config.toml
encoder_activation = "geglu"
encoder_bias = "none"
encoder_patch_size = [8, 8]
decoder_norm = "batchnorm"
decoder_activation = "gelu"
batch_size = 128
epochs = 5.1
final_lr_fraction = 0.1
Rows from block 5 of the decoder, named by matrix and row number. Rows with one number belong to one channel. Each number is 200 + 20 x the weight over the matrix's rms, rounded and kept within 0 to 999. All counts start at 0.
# convs0: first 3x3 conv (decoder.decb.1.1.convs.0.weight, 128x128x3x3), inputs 30-34, a 3x3 kernel for each
# convs1: second 3x3 conv (decoder.decb.1.1.convs.1.weight, 128x128x3x3, transposed), outputs 30-34, a 3x3 kernel for each
convs0.94,204,171,200,180,227,189,221,199,164,198,201,202,210,184,203,193,171,199,207,143,171,176,196,216,151,145,198,219,207,229,190,199,198,196,196,223,211,179,194,180,197,214,205,165,214
convs0.95,182,194,174,195,207,216,223,229,187,219,209,193,201,188,209,207,195,198,175,224,186,183,205,192,234,208,170,191,212,199,200,191,201,184,190,211,240,166,194,194,205,256,170,201,250
convs0.96,206,218,211,196,207,190,191,186,197,209,225,207,198,206,246,199,225,227,182,185,225,210,187,203,208,209,178,205,199,186,209,189,204,195,203,200,190,187,182,195,203,175,224,215,213
convs0.97,200,199,184,213,179,198,199,176,210,187,209,192,164,147,188,154,178,184,183,202,207,203,188,193,200,189,184,206,179,242,167,174,182,178,198,183,197,195,193,204,213,192,179,180,207
convs0.98,180,196,207,210,217,212,183,192,220,222,198,233,204,185,174,212,208,180,195,181,210,204,184,180,204,195,207,194,172,187,196,188,184,232,224,216,207,191,192,200,209,227,185,196,183
convs0.99,136,204,271,205,459,196,249,235,146,182,201,194,184,201,180,191,218,178,178,171,193,199,204,226,225,199,156,214,198,199,200,203,209,208,205,206,214,194,189,194,219,213,188,214,184
convs0.100,218,196,225,227,190,238,206,193,204,184,227,169,182,186,191,208,190,219,204,172,152,217,186,174,193,165,197,192,218,224,205,209,197,184,180,213,196,201,213,173,206,224,225,194,181
convs0.101,209,211,208,202,182,206,184,204,211,218,180,159,207,211,220,204,194,186,211,197,186,221,193,216,210,176,212,202,186,182,221,195,183,207,210,183,221,214,221,219,212,198,226,179,180
convs0.102,192,204,193,195,207,216,205,157,185,184,171,221,239,173,160,190,207,176,174,218,190,180,215,188,177,171,195,171,184,171,193,189,198,197,204,208,200,188,203,185,212,196,212,188,195
convs0.103,197,197,176,190,186,219,191,212,219,182,201,184,232,174,184,186,187,182,178,199,209,213,202,207,186,221,211,217,179,196,188,215,176,211,201,189,186,200,178,220,184,205,214,167,218
convs0.104,192,215,265,250,165,207,254,198,183,216,167,182,206,173,209,177,178,226,159,198,264,223,185,204,158,357,227,218,216,181,202,189,194,168,207,210,200,219,193,214,211,207,186,217,215
convs0.105,178,203,222,184,216,220,190,203,202,188,148,187,250,187,208,251,244,173,175,211,204,185,203,215,177,209,166,213,183,214,186,199,202,165,188,183,209,209,212,187,186,208,177,189,209
convs0.106,187,202,195,191,199,172,176,237,166,221,179,166,258,236,183,212,205,157,250,210,162,213,207,203,209,172,237,172,173,216,201,187,187,190,199,182,248,209,225,178,181,224,182,187,206
convs0.107,189,197,222,210,205,190,224,186,185,174,198,184,202,174,174,175,209,198,180,200,207,209,195,207,241,210,180,223,213,182,200,202,205,194,202,200,177,183,229,188,188,222,220,198,195
convs0.108,206,213,192,207,227,183,209,207,203,200,206,207,205,190,170,181,185,206,174,219,201,165,200,196,172,170,174,188,206,202,228,231,198,221,242,240,205,218,180,203,208,195,204,199,194
convs1.94,234,183,211,197,183,206,190,214,199,222,156,210,204,212,207,209,220,227,156,231,251,200,210,226,185,212,199,183,208,208,195,197,192,176,171,165,216,214,181,205,193,232,220,224,185
convs1.95,229,188,166,192,212,213,178,218,194,208,206,207,188,191,175,230,214,164,227,216,194,222,205,188,200,195,231,197,201,206,189,221,202,225,216,206,173,216,240,177,236,213,185,213,190
convs1.96,185,199,200,178,188,196,202,196,207,168,180,208,173,211,231,164,217,241,194,199,176,208,195,209,202,196,224,194,243,206,189,197,182,210,185,170,201,204,204,200,193,162,201,213,204
convs1.97,189,190,198,185,215,205,199,197,217,179,220,188,199,228,207,189,216,215,193,198,178,188,197,187,170,180,195,219,209,180,223,224,223,188,223,197,194,203,234,215,177,175,182,182,163
convs1.98,190,176,177,210,201,176,177,207,197,182,211,224,169,202,206,163,186,232,214,181,229,230,212,202,201,199,216,230,176,168,227,214,201,156,189,158,215,210,186,170,178,192,173,205,206
convs1.99,219,202,144,229,0,197,175,215,223,207,177,178,236,177,197,194,196,185,193,194,178,176,202,216,166,216,217,191,216,205,209,190,203,191,195,201,192,173,210,178,169,197,203,217,193
convs1.100,183,185,204,174,193,211,178,222,199,197,205,217,211,213,214,182,211,230,249,230,207,209,184,182,224,230,183,161,230,215,204,187,190,202,185,198,207,180,172,169,197,220,204,209,199
convs1.101,197,196,197,192,205,202,191,203,202,176,170,199,184,163,189,201,179,189,189,220,210,196,227,185,178,191,189,160,195,206,186,210,216,206,187,222,228,192,189,208,202,198,189,168,222
convs1.102,205,222,202,206,191,214,208,196,201,229,221,205,211,239,184,185,222,226,191,195,209,201,186,214,209,167,174,178,168,160,223,194,207,212,195,181,184,212,207,187,201,195,217,207,209
convs1.103,203,193,169,183,197,199,215,197,209,216,194,203,211,193,197,214,227,172,206,204,207,220,200,187,203,195,199,216,191,173,206,201,217,205,196,213,200,222,230,220,220,231,174,192,202
convs1.104,214,217,192,199,219,176,190,197,191,240,230,191,198,204,212,222,211,208,195,91,245,192,179,211,208,182,236,192,186,210,211,201,208,247,187,213,234,180,179,187,199,198,200,170,236
convs1.105,203,189,211,211,201,195,198,209,201,225,205,159,198,227,189,232,210,204,232,173,168,208,166,193,176,166,198,220,203,199,170,167,201,162,214,170,197,187,192,181,185,207,193,176,202
convs1.106,203,221,190,212,197,195,201,184,198,167,202,165,215,197,198,201,181,182,157,194,216,192,212,214,253,223,202,202,183,203,215,236,231,208,216,156,208,213,236,180,200,229,220,216,182
convs1.107,213,176,238,208,234,227,210,184,122,227,193,179,226,249,176,208,217,199,228,164,139,209,191,188,216,227,231,201,209,211,188,176,197,217,188,224,214,188,195,185,207,224,188,235,246
convs1.108,185,190,178,193,178,192,199,203,179,182,195,193,194,191,206,193,210,223,213,226,203,210,210,195,231,208,202,146,163,171,165,179,176,195,189,185,183,210,203,221,184,201,198,177,198